A small image captioner, trained from scratch.
Model: encoder arch resnext, decoder activation relu.
Training: adamw at rate 0.002, batches of 64.
Data: trained on simulated fluorescence microscopy of cells, 48750 training examples.
Rows from block 2 of the text decoder, named by matrix and row number. Rows with one number belong to one attention dimension. Each number is 500 + 40 x the weight over its row's rms, rounded and kept within 0 to 999. All counts start at 0. Numbers have three digits each. After the name is the row's rms in percent of the matrix's.
# v: attention query, key and value (stacked) (decoder.blocks.2.attn.qkv.weight, 768x256, the v third), inputs 192-255
# proj: attention output (decoder.blocks.2.attn.proj.weight, 256x256, transposed), outputs 192-255
v.51 055:500492500517503499500501501495499279500499498500500553297500529476505500499457546490499495460448428558500423501502500493502500499501529458499500444479516493500502501499501369501498499502508477
v.52 059:501501501451500507501501473500496682506510500501501449583501501516490501501542408510501520551544521450500527500500501441501501501501498511464500537518501509501500500501501560505502488483474506
v.53 059:500440500500489484500527500527495512500496488500500534471500556495525500499500504482500500487474500487500492500501500500416500499500590615466500401475498500528500500511500421523452499500492493
v.54 118:501505501502595504501501467501501610502503507501501489611501365505472501501500458529501500574571537443500643500501501504500501502501454631502502517502500576502501501502501469500528435501546538
v.55 165:499523499497433497495424561515499358504499499499506498501499546500485499499502546452499542462457499509499417499574499382499499499499499419500499559500473459527492499499460543498472552499483484
v.56 062:494567499528545683499441500500511605498499521499500460524499469526493499499500505568483558483544499528500519499499499508499499500499464595525499513502497716496499499487497560499503500499516503
v.57 156:502501502540553503502522513493635519501500501502502503499502490501503502503500507518502437501539503503504511502459502781508502507502501514508502458501501525363502502502589477525591502502526501
v.58 165:501500501517579502506574445483514629500503501501501504499501436501502501501500435566501426536576510487501577501437501666501501501501501602500500421500523545440506501501540402505560469501512551
v.59 161:501503501502528506502513442501493610502501501502501482516501430501482502501500448520501499579517516421500560476500501504501501501501500629500500489500519551502501501502501470502501443501521574
v.60 091:501509501467507503501501501504504617503497503501501460634501477517459501502513444521501502528542516402500613500499501503500501502500472552504501510519502537503500501504500514500501486500509555
v.61 057:513567500499446470500487508502499567500430500500500483499500502501486500501496402483501498504501499467499487500498500510500500501499500438497445417502482502494499500501529480563498501469364504
v.62 169:478462500502622502501547431492501606491500506500500500523500409501500500501494443531500485539554501500500600500477501640500500501500487603502501465500568550479500500501519478500545447500526500
v.63 027:527653500501502456501492448475422502565507486500500636500501500571522498498502510504493499501513573501500501500374501497496499497500501508544500480496486792497500500497502460508501411500471501
v.64 177:503500500420501502500505486500393508500500494500500494483500505499491500500500503500500504502500494486362499458454500490489500476500527655496500500500586613500500500506485501501482496500507501
v.65 032:502527501500500498501501487514378501500491493501501501500501501504524501500505531498500498499452074479501502501500501501500501501503501498419500499499491493500502501500501399501502502500478490
v.66 034:498494501499499499501495542623494498504462502501501472497501501502488500503495496479506515501320498376501495500517501407500501499500500476302498502518500487500500501502394500500507500500581499
v.67 153:588556500479201406500519476499495500499478420500500500394500528498500500500501482499500519500500500497498500500377500500489500499500500500472492436500506498499500500500500499502428499500275500
v.68 188:527501500425354486500530484500348504500492372500500500462492510518497500500504500500500532500500494484377511406421485396465500493500500545486500454500565500502497500508452502500405500500485544
v.69 151:468498500537716573500478503500583491500508731500500500554500465480500500500491501500500458500500500511563491520526500672523500500500500500521501550500493502495500500495529500500637500500558466
v.70 105:581500501426503502501500463495423501500501504501501483492501502494494501500497504500501517504500493498347498469382501501490501493501506626499501501499537608500501501500494500501507487509522491
v.71 075:537538500500125402500500498498500501500500504500500500416500500485501500500507495484500499500487500500500492501448500502502500500500500500499500499499501483500500500500500499505476499506241496
v.72 110:501500501501718586501500501501498503502587576501501501499501501502500501501507523501500500497501501500501500500531501500500501501501501514500514513500499689501501501501500502451575502501771501
v.73 178:372496500525746581500481538516512500501501524500500500667500495503507500500502560502500500501493500505500500500650500500514500501500500500524514583500463500501500500500500501493542501500726502
v.74 115:411502501506560532525501561591522562502507500501501505547501502528570501501549701503500625501509501501505514500581501401500501502501501512508574515501501520508508500502327503439509502501756506
v.75 133:500499500599516500500494505501616499497501569500500504507500486496509500500500495500500475499502500523641502563502500590512500500500481403505500498500475479488500500489577497500539500500495467
v.76 032:475476499621501559500500422436502533496494500499498515475499498494498500495473499503493500499499493570499504500514500501500498501499500496432430497491490520500499500496526350532484500499528448
v.77 119:428500500548751532500488508501573490501500679500501500581500474491500500500494502501500454500501509504556493501548501556512500501500500500519501514500500503501500500500504500500637501500576493
v.78 065:412394500500895543500496508502503500500501575500500498500500489511498499500471492500500439495501505500500501499570500506497500500500500500500500500501500505500500500500500501499528499489565500
v.79 054:500525501503312528501509501566417440502500500501500597499501500502577502500522530509500498516507428501497507501509501504502501503501507502494525502494502669502501501497501493573514504502605503
v.80 159:486500500570502499500493521500594496500500530500500507521500491502509500500501497500500488499500519517639501577560500513512500526500473388504500500500397441500500500491534498500516504499492488
v.81 163:597505500464226445500520469499420507500500432500500500379500524502500500500504490499500533500499500495444508500368500500471500499500500500477499438500536498499499500500500500500393499500348505
v.82 049:475438499507500500499500530501601629499500499499499501599499500547497499500518795503499717499528489533500599500512499451499499500501499500505573510499420525500501499500499421499503500499519522
v.83 070:528491499498464493497491499502520485500499488499499498500499500525457498499506496534499502500575499509528499544497499637498499498499499496530499499501499331499499499500567502536475500488402509
v.84 169:413500500526757581500466510500559488500500682500500500637500466487500500500488507500500465500500500503543494500592500512515500500500484500523501559500452501500500500499500500500631500500651485
v.85 112:390500500518793538500485517501536500500500605500500500583500442498500500500491501500500459500500504503527501500600500500510500500500495500519500546501499504500500500500500500500610500499626500
v.86 043:504524502503350527502507485501443448502511506501500536485501501496518503502511514532503498508505501509502500502508502503503501504501501512504503500489528649503501502502502497551512503502557501
v.87 175:641498500479285422497513455454493500499497489500500500353500499495482500500497352499500469499532500494498498500354500517496500499500500500477479454499514500499500500500524497517495495500232498
v.88 122:466503501503515517528501558576518555501502499501501507533501501519584501501509772503500691501500481501502511500548501331500501502501501514508560509501501523522502500503315501488501501501692503
v.89 189:500500500581508500500489506500628492500500570500500502512509492496508500500500497500500489497500528513628500564507500589511500533500479392506500499500398445496500500487554498500541500500495466
v.90 029:453474498499387500498493643498500514496461501498498503584498584508500497499500611503499557500531353505500566499498499497497498498498498500447497501525462508495499499498500503498505494498502500
v.91 049:494371495491488491496488513501520607495497496495496471503495496500496492497483492487520508499494492499494501499487496493496494491493493486500492484529475466492494495501497497493480490492350495
v.92 077:496502497495242444497497495499490496496490499497497493501497497493499496497453473419498501499491515497496486497495496498498497495496496473500484471501500317496496497498497495514423495497200497
v.93 201:420502500505519546541500532568500522503506500501501502514501505526585501501503705501500644505485431501503500501554501319503501501501503508509565532501500514528507500504361506448501507508683509
v.94 156:499500499567498498499498520501593495500500499499500511513499495502510499500502493500500498499500499523633501548529499514512499523499473335501500500500456350499499499497527499499507507499492502
v.95 061:497506497496418498498496499503468443499440500497497486500497499492407497498487505492499453503485470494495485498404497504500498495497498497517499476499502178499497497499558499499466498496373496
v.96 148:643531500485214437500518485499488502499499453500500500347500546497500500500506485500500513500496500496488498500374500500494500500500512500466500454499515499500500500500500499515437499500286498
v.97 154:501501501448501502508502501500443526502504440501501498497495510506500501501502536501501564507482432498420500469500500348501501474501532617500505507500556595512501501516403503472486501507550529
v.98 036:545879502489503500501503491508503422502501507501501484498501464489504502501500501499502486511484561500501399502481501504503502501502508501549501500499533474501502502501501501502501501502528499
v.99 105:571529500499301481497499499497471459498490502500500497493500499480487500499463460498500441500489500498500479500419500500500500498500500482493478493500499397498499500499564500532498498499223496
v.100 086:440498500500836609500486511503500499501501558500500498593500492510499500500489533513500487500513499501500506500522500499500500500500500500518507510501500510500500500500500501439590501500771505
v.101 063:458445499513414500499504675501629586499500498499499559690499500572507499500519729424499549500528494575499623499562499383499499502499499501504580501501479553540499499500499464499509502499557514
v.102 049:505479506526507514507500505500472398506562500506505519494506501501563506505530504523504494510503505564506501507502506508507506506507506506486505535499502636505506506503507405600510506507584502
v.103 058:485500500500491500500493571500574500500622500500500631644500500508598500500526587429500507495504481565500536500605500396499500500500500500501571533500457586500500500500492484489476500517616500
v.104 187:345497500521740574500481537527511500501501518500500500667500499505509500500502595501500508501480500506502501500652500498512500501500500500525515560501483500501500500500500502471512503500725502
v.105 170:596500500478240415500542488500437510500500360500500500363500555513500500500514493500500532500500500498456506500391500499490500500500510500477500440500553500500500500502500500501382500500338516
v.106 154:718534500481241473500515468490480500499499500500500499324500507492500500500498487498500500500494500492479496500329500500482500499500504500472500453499539500499500500500500499516501494500346495
v.107 054:575601500499087500500500497500450485512500506500500517501500499494591502500571500392501500504449499500500461500489500503503500500499500476501499500502500494499499500500500499500464500500479499
v.108 077:477449495494433494495507631524563559494450325494495550580495508511533495498517546425498560500489487500493537493592495185494494497493493498504497472504505506543493496507474475498474512492499527
v.109 041:499383500543489502500483500503470500501504500500500483497500500505495498504465486503507536501443497504499491500558500497500500499499486438240477512517492511499499500503500349498500498486553502
v.110 170:527500500422489500500508477499385500500500473500500494482499509499490500500497500499500516500500492482343500423430499483482500474500513619495500500500568568500498500507460500500475495500500506
v.111 171:544491500500507500500499320411497465500543623500500494490501447478443500500490288500500293499574518500501511500386500742500500500500500500491461500500500501430500500497582500500541423500490488
v.112 159:572519500480243378490515474475494500499498449500499500365500500497500499499498430498500500499502500498499500500398500500496500499500500500477475448500507499499500500500500498527447499500218498
v.113 037:454418500499498500499500506485576652500481491499500499581499500523493499500513742502498699493530499500499536499526499432498499500500499500468600504501410507500500499499371500499502500499527506
v.114 098:581503500494179422500503488497495500500500487500500500385500500488501500500498476498500499500486501499500493500417500501500500499500500500478494493499500492499500500500500499564459499501233494
v.115 148:499500500566498499500497515501603497500501505500500514512500489502511500500504491501500496499501499531638502565528500523511499513499471350500500500500477372495499500493554499499521505499494489
v.116 137:404501500565734513500479522501587500501500610500501501606500485489500500500489501500500459500500525504588491509652500500519500500500498500516501549500427501500500500500501500500565501500560492
v.117 138:657499500481227452500509473482489500499498490500500500323500499492500500499497414497500500499494500497498497500409500500500500499500500500473480477499503499499500500500500499553463499500250495
v.118 127:478504501501501503506507501528497558503505436501501499500496520515549501501500603495501569507469494500472502499553500224502501490503520519501536507500500552523503501510356503476495501506584505
v.119 157:467488500558718533500485521500642500500506657501500500547501492482501501500494503502500454500500503514611484550576509562555500501503501482515502549500465500501508500499524500501622501501550473
v.120 054:487455494496496500493499528504539599497447498495496500575495519535485499496512886500492632500525462501493579493596493490494496499495495499505546500506500520496495493495494453526494504495517547
v.121 138:500502500488479494500513626551500571509412287500500499505500536528520500500508539484500681500483496492492505500577500169500500499500500500486506488500505499621500500512443501500426548500500568
v.122 040:500723500406499499499501542553500475499513499499500486503499500499497500499457562498499501498497463479499482500471499431499500500500500526630552493498500495499499500499461633458499499500503499
v.123 046:499501500499498484500506528501561499500500497500500524535500500524499500500553501519500501500545499506499608499510499499499499504499499532504534500501501378506499500500499500498500500499503553
v.124 127:439504500502501510500501589603524551501500498500500501560500507530573500500515767502500716501485490501502515500557500294500500502500500508508564503501501517539501500503336500490500504500677510
v.125 132:677499500452255455500507460492485501499499496500500499332500506492501500500494480498500499499496500494499495500317500501488500499500500500477500458499552498499500500500500499501500498500245496
v.126 054:498514498497488499498510573637546608499471469498499515509498545543491498499524595474498594500501485498497566496651497414498498499496497499505555501506500513544494497499497447497354504496507533
v.127 158:401488500521790605500483529513506500501501547500500500626500497502500501501501554502500500501499500502500499500615500500511500501500500500526518557500494501501500500500500501493584501500735502
v.128 071:483180500500565500500500500501500482369504498500528416522500500503499500500502507488500500546500472463500541500570500500500500500500500498508500565516488500500500500500568505500530498500500502
v.129 070:582427500491366500500500498500498501527470409500499588370500499499522499500504481423500500416494501497500444500442499414499499499500513500413500494495519527500500500488500491500501520500235493
v.130 073:505500499499432498499498498458408450498498498499499489444499498494373499498479490497500482500492500483487445500433499587500499498500500458495488478460497238498500499499494495500491489490485495
v.131 050:470588503502654500502505504505512508504508556502502501665502504501499503504506514661502500524506500493501531501521502530501502506501501505598503501501472413506501503511501499503496506502573523
v.132 185:400500500508649513503500461501512500419530592501557462681501487501500500500500510512500506561538500487514569500540500527500500501500500500513518518500486532496500500500500530500619396510695499
v.133 063:498500495497500495496498492520609498496491500495496497504495497518499495494575499404495550497516500595500557496510496477494496496498497509501497537500506836496499495495509542461543528500509499
v.134 042:500420495498415497497490490495492485494495472498497493410497497497498494495487492321496500496490501535499490498500499444497497491500499492448496500498497754493500496496499504495500492499461434
v.135 077:475486500501501504500500591500500521500504508500500624500500500513501500500500500504496500501420501500500460500501501480500500500500500511573500458483500497500500500500345500458471500500546498
v.136 060:516507500488459500500499512496357428502500486500498500483500499454500499499492492508501421503497486431488381500458500590500499498498499481491498494501500183499499500500500500501471498484332519
v.137 035:500451500499483499501491500500497470505543484501502490472500504521453499500671422437502500502740537547503471501474501598501500497500501484467499596503498561500500500500500540484639562519477442
v.138 143:486303500500612500500500394487502494366517512500556422506501500500507500500500457482500500501631500501506623502513500560500500500500500500474500559507500524477500500500612522500606441522537429
v.139 061:537430499500446499499499498471499489497499461499491501343499498491501499498543468373499481481496528624500420500501499515500499498500500499444499562497515482498500499492533499499541672500269473
v.140 064:501476500501533501501502500498616594500501491501501503500501501535501500499586502478497505497501515556502514500505501497500500500501501556506501516500502873501501500498540533500534502501504502
v.141 045:452619500500504501500578679503569545501500500500500556616500501504535500501546540504500649501502498500500546499579500497499499508499467501505551464518467671514498500501499499499497581498447556
v.142 066:531505500500501503500504500499413489523500455500500542446500500491507505500470502497501460502498500443500425500421500547500500500500500500500499500504500205500500500500501478516502507481167522
v.143 076:634422500499412469500500499499497502509500442500497523441500500490506500500562442474500384493494531539500447500439500501500500499500501500423500498497509499500501500498541493500505563501153483
v.144 051:499508499498554499497500498589549588498493474498498588500498496496631499497501500412496540491493515536499509499569497407497499500500499559494511494512496786497500499496498492499491499500494501
v.145 100:500493500500482501500500649499498513503500502500472628500500499502500500500500566515500500502351500498499404500500500479500500500500500500548500442475500480509500500500340500481420543478501500
v.146 166:491311500503597500502500387490518498397516527502529408502502500499504500500500411484500500500659500500509606503500501571500500500500500500485500543500500542459500500500617519500590419520531425
v.147 055:499502501499411486501497500498431500501501499501500495495501499484500500502362497435503506501475415461500463502497500506504501499500500427592499434498420339497500502502500488501474498500427482
proj.51 044:502502500498501490264500501489550507518517515512500491503499514464397491449559451508500506360496501502507566442500485513500505500494515534492510499502594486500477548477505551524500525500500523
proj.52 041:501495515500499508645507500505488498476493500517505504467513492583550509548481603582498512658548501499502499515497512556503477528493447414486496510497477508499524441532498499440511490503481500
proj.53 059:507499500502505498399500500500438498503507500540502502498519499398516500518499550500497500502501493474500487433480496503383511500436505504483500492510531477488519528463506499500500465478497554
proj.54 099:426581501499463482597496500500452499520500482495501516396466512507587501466505516514500509520504500497483352504501507500457496548453499346501500501498500506497500506501435413500500485500442451
proj.55 161:551499500500562526503499534512562500500502500499500476495500461500500500513506497500500490492499498501500561500488458500532504499599539632500379500481502496500485497501606571499500501513509500
proj.56 080:501489500554500472602489499517510427488331506396496504522501490569496501501491499417498500575434500497490499545501499480500492550521473500495600502459459509500497477503504432540504498453456499
proj.57 129:462499500501470458498500500520379499499500497502500553516448646503494500497500480500500514503492500500500502500501563370500497506478468399500593500504497512497500504500350466501482500502498428
proj.58 169:466501500501390434500500488500451500499499499501500526502457593503500500452500499496500526500507500500497472500510543501474499500405414307500599500516496503500500504500354434500472500502483417
proj.59 143:440550500502490498510500500496463500500481499496500505467490519506575499477532501506500503517516500500500372501500533593479495500408486342500554500501499500496500506500467452517500498500476428
proj.60 057:475506505500498500599500517499417549500499434491501507460492484569600510501505521587500498559504519503467368548504504480470489504502498455504490503500412509501500499461477435498499480497496414
proj.61 055:501459511511487503504587511500465498500441502498473578535500522500501500502458508501472472580499500466502527501499541488511498487503488518505368500514499506504502497493494508454500490504515487
proj.62 165:426512501500434472499503500500448500500500499498500518485499520500529499495485502488499500509499503500500351500507532494468493511449500378500577500504499504500527504498424426500500499488474500
proj.63 062:528466503512499517496501492487501567489311604498422496498496482501494499490512482499500500500575506447500500500492335516500501463505473480498507502498497558500474500435504500390520473494499499
proj.64 200:500505497501500477498487493467552500498500526497500493500527500510487501500496485500499501500500502500550499500540500604500499493442507502507500500502500499506499502500534500500527499505492500
proj.65 072:547495488527498519440509503499502541417436498344494463507636469576514512507496496494548501503500501499501509602499472500547486501497502499405506500499508531499538522502495532502503514514502503
proj.66 057:494465504463496510508484499499496502507464499511489514499498452469492506503469519543499493594546499466500481503525501490500500461492500493510507503524464509500500412617492504498496493564519501
proj.67 131:503499500500567523500502507502541500500517597498500500690515492500460500503508501500499443445498502500541523475586489520452506454466551537499412672650499518499495499500520500450615501500667501
proj.68 195:499499500497603500500501501504619500500508548499500500520502473500466500501502500500496494496493500500588500500569493716447501483392524523500485610571500498509500500500538506495603500499500500
proj.69 151:502501500506341498500500499488407500500489433501500500449498519500586500499493500500508505511503500500468500500500508258564498535586456472500542353433500502500506501500468484508383500501500499
proj.70 088:500499497502500483494508498483542503491500562499500490500500501521464501499503500505492520492503502500520502500572500542507496468446516539537500502504498495495498510504532500500555497501482490
proj.71 066:530498500499499508479496514500526498499492643500501488581524488502359500508533506497499406475502507497511498501535502484389525350500543530504475539500495543501497499536518538479630501500544498
proj.72 101:466506500497500460498457479495500501500562406499499500502500463500620500472492518504500631542500485501499500500500499507527496664499500499492584459503404415500500501471479492513426498502333514
proj.73 160:493501500502496491500499494497464500500491415502500484266470506515500500493496498500501575569507500501459471525373512482546494527515471473493577399411500482500500501500484500555413500501288492
proj.74 103:484495538495499499492497381498476505501500486504492438361451473496506493483500478501494598639508509502489385500475500542488496507499524461462635515497456353424484519502509508631457502491365498
proj.75 118:501501500502500500500499500500425500500497441501501522506499541505532500499493500501517505506504498500406500500495509296561498524622445476500501500499500505488500499498438492501432500501503516
proj.76 071:546493510519501500494484502408500493500528482491505541502500524524536559500504501506499502356428500501504511500481496511502504521504500508495419500500506491500503547528499502501499506491485506
proj.77 114:503501500500421500500500497496393507500485410502500500432491539502618500494497500500500508512513500500448501503475515409583498542588445472501508439498500503498500501500464481507392500501500499
proj.78 061:482510500495502492501493494506466513505500364495499560476500509503788503499480499493500509507494499502500502499491504514608500659515420498501503429504502477499532497462482453505391499500506510
proj.79 068:504490500414503499501500485487541493509506499389500430501555500499480500500500487500500458500512473500565523521499495512483500443498500501434515499459528530500487641510532500550530511500470497
proj.80 163:501502501500500516500498506515431500501496460502500517502492500499524497500500508500503502500499497500447500500443500366500500513571478472496501500495501502500500498499451500500460500499505503
proj.81 141:499499500500561501500500504504567500500515583499500500688517482500463500501502500500499469483491500500556511483596485532444502465470539535499443655591500504504500499500531505471626500499627501
proj.82 067:499499533594485499502518473408486499485502501499486374491502463654499487509517484507499550545536505501499483501486499511504501504511500481467507499504495500478499496501499521499506499490495490
proj.83 044:503507495489500501439518498516501500501497482509533625513502522489693499500402510416511509378509495495501500499500574465686498510540465502498458499530478497500524499368483497502500489456563500
proj.84 164:502501500500352440502499497500436500500485425501500500323489504500574500499495500500501507512501499500468492509424504422533499534575463476501538362381500499501503500500481487527384500500437492
proj.85 097:500501500499463500505497496500444500501482392500501500327488511501631500493490500500500506512499499501452487510460505449552499567611438480502512428434501504498509500498479469522393499498481500
proj.86 058:502501476400502496516491501484508489640555496457508494530529571501454484491512500500500389448495503500539535500501501512452525461498500515464469500489561500524474558511514502500507496442490498
proj.87 159:515499501500506506501505509501518497498500584497500525742527499501500500505508505500498432407497500499537543475636493514483507483494517521509403534586499526506500505500505500408564500500728510
proj.88 095:497474540501499500489499266486488508495500504503495317398504441593505504505547426501505510634507501502500394500500500594492499546499514444478562499494475428474493497526531519587504511498394488
proj.89 221:506470500502500505500499501500391503500495466501500526503481508502522500500500509504506503501503499500439517488476504317502500502610479479500501496500500502493500500499456500500461500501502500
proj.90 064:500491498498500501494517500504500495495500500473494411498501329500459500506552499512500439501539504500478486499498498511516542500496500495491516502526497500499503467501493495501509502517503503
proj.91 070:500510508602497504475462503500459502499469506542399501499501479503500572576500505499500493501444499500483467511499503477500503485504500501509437501501458499500517507500481528499493531454579504
proj.92 075:500515477495500500501537547505500502500486585588509500500500571530438500533508494499527324469469500500500499501500496489501503326502498509505346513499567627500515470516497500496518492468572497
proj.93 199:472500523494502500518494442496500491501500500501499399428472476501503495500559428500500531586504503500497428501492499653497497499500523491471559521467493433458496498504573505694473502500347486
proj.94 150:501501489499500556504497503529475498501500474503500508500499500494501499500500509500501498500500498500437501500462500389499501509570493475487500500497500506501501497499452501500465503494522500
proj.95 068:448511506501500500510494519500501499504500507528511491499500629491544500512479496407493385459482499500502499500502583488501509500508500504612469501497533534500514498494500499495514570462504498
proj.96 133:506499500501532500498502504500522500499510588500500500769519499501443500500508500500499495469501502499533531484623500523482501465462541520499450595656498507500484501500511501422600500503648500
proj.97 140:499551494498500472498495474496542490499500529500500409494500496521476505500515465499481501524503503501521443500500499730494499481389539504500503500485500501498499500507565500524546500501442483
proj.98 077:500503494485501497472484506500500507512654500503502549508466605493501479484489510489500491499457501500506510500504509489555499468500501501511501500499499500500495543506500493501497489500499499
proj.99 103:531494483510500508504520546500500496500448588500513522535528537501438496515514488499505371375493500498502577506525502487499505367500495516564367499500516682508507499525502500390572501497626499
proj.100 071:464500500499500497500493487500504500501505345498499500299499505499685500489477500500500519521497489502499489506483498491539493649500437478502560472469507464499540498475491444558396498500413500
proj.101 073:500499534557499499456519409440458499477500498476488276481513473695500484527507462503501545562613500498499477500472494502483527499500500451403532498500503500449507532496504554499509502496493500
proj.102 069:517501491438500500621500461500508498496500497453497500508617503504509494500475501505500504429513499503579529530498423510492494502497501501478495500488474500500484508499519499503539501513479500
proj.103 065:493506415387500470579512478499490458504500506485500302494498473498303499499482496497498498503501458527499482503496439498478499514468507501499559499499536547500459452501534500500503499554504508
proj.104 184:493501499500493492500499494499478500501496426502500480254471502499500500497494497500502558577502498501466467524349507485521493516519478480492575442379501484500500500500491500610421500500333494
proj.105 166:499499500501625535498501503500554500500513577500500500705512499501426500500506500500500497488501502499533513491595500570479500468441537518499465636650499502498493501496518512467608500502575506
proj.106 150:500500500500501500500501503500536501500507581498500500746544497501490500502501499500498475464499501499543530489649496518468503478471529522505457524597499505500500499500513500420572500500592500
proj.107 061:657504496524508517500501551486496500499489601516510388500499485515288491520532499496500362485501506504500504501505456453445500416500500494505499501474500602499499488535500566499594500499498493
proj.108 078:498499500519500515501499501500487499473486500513505395481508436541443500544536501519505485560499499500500494500470495515497515426509500454439494543500518503483501546508500566497499500464517503
proj.109 075:569493501535497524406500502413499498500361501500493504498513427502503500507497500609500504497498499500479485498499383514500500446511500499500425512561479497500501496512468499499472524500502518
proj.110 173:493499504500500497500500501500576500500507543499500496497511474498484500500500494500497494497493501500604500500556494612483501500442519528500498500513500497510500500500550500500541498499500500
proj.111 133:502526503499419497508500560500521500500500496499503586580510510506551500493363540501497501451500518498500530495562503375512499512500500513602484423525500524569501448490475466388495497500500539
proj.112 148:506499500496502570500502507504527499500507594499500523695521496489496500509509502499499403415496501500539534468581487518459511459492540532506396613591500531500500499500519500432604500498716501
proj.113 048:501483564615495501492520444489485499379503499522499440457505364547515500519500478563501628537548501500484477498496533521508482499498500497489532498500405497477500477496499511500511507500501500
proj.114 076:512502500500500502500499509500522497499496649499501500675533485501379500514526500500498434436501501499526525495559499510450515397500556544501408554559495529501485499511521526442620503500633499
proj.115 132:504502473500500530502497500501458498502500459503500512503500523501500499500497505500501504507502499501401500500467503372508500514576481468497502500497500506486500498498441500501454500500512506
proj.116 134:501501500500446500500499497500400500500483420501500500379482519500589500499496504500500507506502498500450497500384506440543499529554460474501511425391500503493500500500470485509403500500501500
proj.117 126:500499501500501502501501505505531500500500606499500520721550495500488500518514502500498412412495500499545548471586489522461517455501530536516394514568498526504500499500519500418612501499686500
proj.118 097:498502500501503500506478453500499493499500508503501320490500494556453503501621490500444525590512500501500466500500499777436500481431549480495539500483495489500485501538570509585519500500448478
proj.119 142:501501500503368499499499499493389500500488432501500500477496541501558500499498500500508508504512500500446500502486513375579498531558453459500532371440500503493500501500452496510354500502500500
proj.120 060:499485512605499500502516389497486499434491510500497332489503438625500476517519479539500538575500501500500475509492492501503503502514500447486500500495507497498513454502520512499523506470500476
proj.121 105:499496500500620500508501500583500500501500500499499480462485497518500500514680500517500496507495500500500450500499494730371503443473503487464500554499500497464500546503513520499540501499500469
proj.122 073:403500510486500453475498499537499503500534499456467414503497517499492440490523461492501471577505500487500500500526524491501505498501500496397669495501516489500516501491501512500513499535499487
proj.123 057:511500520575502497420526496504501504495496530538502462485507496508499491503497476469516509566564499496500473500495503507479549500513499473495502500498502494480514524524512501499502550455486494
proj.124 084:495480532502499500492499267480461509468466500511497346382502476617505504507573436513508534640507494502502427499464500593493500496500505438464540518495455450447494499521507524562501513497445479
proj.125 108:505499500501501500500501505500543500500506615497500500733555494501477500513507500500498479448496500499558537488663490523441502459466536532500426539532498512500500499500515505467591501500677521
proj.126 078:498499511582500500384504444497495522409501462499505309495539446667501494531509499500500509530499500500500494550488491498513505498506490452462495500464502500500558475500504541496519500476500490
proj.127 138:497501500501479480500499492497463500500489403502500486290479509502511500489493498500501586569504499501456472531419515480547492542513456467501596371385500479500501501500480500558364500501298499
proj.128 082:572539502499486467503499565499506500470500501494501501504539435500462499552464500500499604457494495497468488554500498506573504504500582523502502499510504500547501494500500496432495498497502501
proj.129 066:455541454473553593573500500573392490552501545488461504565426535501541496502521521513501486502463501552502589495464564500492498488501406472352422502439488499446494504489498506499501501496496542
proj.130 054:479533499495470501499552571516511484500685546503500616517500627510622500500500511499561508486527500491544506500516472480607539499489514510498396500505495500552495489493479474502491541513497499
proj.131 058:508457503592481472414519496427593542501498453493500515499527496496486507497481495480500504460501520500500504499535382502508520499503510494760507499543501503508503511486500463501504493501500481
proj.132 217:525515501500442351530500600496456500501500481499500543384525457513500499574462500500500571502499499481466360517464493500520500509500600500500503491571501500523500498496500475500480500500445500
proj.133 064:499493513376533504508477508487459510509490437497508484481476432497499493441520497475503409502495505487428500500474502502509504509506499500399532503464508486494502498525505584498500437489500509
proj.134 055:473504494381513508540496502618431499498480485483499495498448497488500473500515500517497490581503496499500476500494525499504470502496500501282506501499490393478501414501479544499501502499506534
proj.135 084:457508474504500518493499468530460498484500503510500417497504503502495510500517486506500500668505487499505479458498501499482492500498501491488507531500508443451487510503503500599500501507457480
proj.136 075:475505515608500518503516500491523442500499593499501596510500580534542497522468507501541499502503491533558512539503502463497535487500478504570495497472498610501501500522498447498507581486502500
proj.137 055:500546498424500537573531510505482490500489496464447580508420718495497398469539514506499501505608499453465498499502479493562401557485500504478500502502498505500470464479466465488477503531499505
proj.138 155:516661505499435424500499581501486500501500492499499517495503453496488496561489562500499502447498500514414438519456500500536500506500623510533502473534501500536487500499500498441484499500501527
proj.139 063:515530500446533554579508500507494297484500500463503519534498626500500455461522540502497384497587499493500593497482505508556499533478453500459429507507471500500500516513493577494500474498504554
proj.140 070:530479505431510493547500450495435508501500393498494454496486468491499501482509488461456432496533500501390505452493498529497463590478500493501525500500501500449515585448500647494504363511503510
proj.141 069:658352547524500492508504337467500499498360500467430472491497490521445506500543449480504519499590477466500533500500497501502515499501498465492596495504395503500510518554454499500501505497491511
proj.142 077:500488514569500507527484502474500454522472575498474501572489514551513508521508506500499496473500500500524565499500500490515549488500471483515314500462498543500508521499499497455536501528499499
proj.143 078:501498510442515575620493472509487402696500507503469509524455602500500477493583599504491316460510502503501620498486504513494500509496401500446345501494486523500513520438499506503496457501568533
proj.144 061:502486506508516500490500463491496515499296502519517370498500418552473500498467488499500491503470499538500502494455533501467528500503495501492548499499513502477512497513518613499498499501502508
proj.145 100:478497489501500543495501426526499500484500506505501422503502532502500506500505409501500499628502487499565503498521501499491497486500457489472500536490499468452499508501502502633505501512499479
proj.146 183:507663503500406437500500620502468500500500501500500528499502474496497498568488610500499500453498499509428421503470499500502500507500629512542502462555501500535492501499500499455488497500501532
proj.147 069:499515498456487501456501503484498492499500609507500496504497506569473498526505511519496504502447499500546475499506420484499508316488539514491257503499499500582483460493500501500494507482509504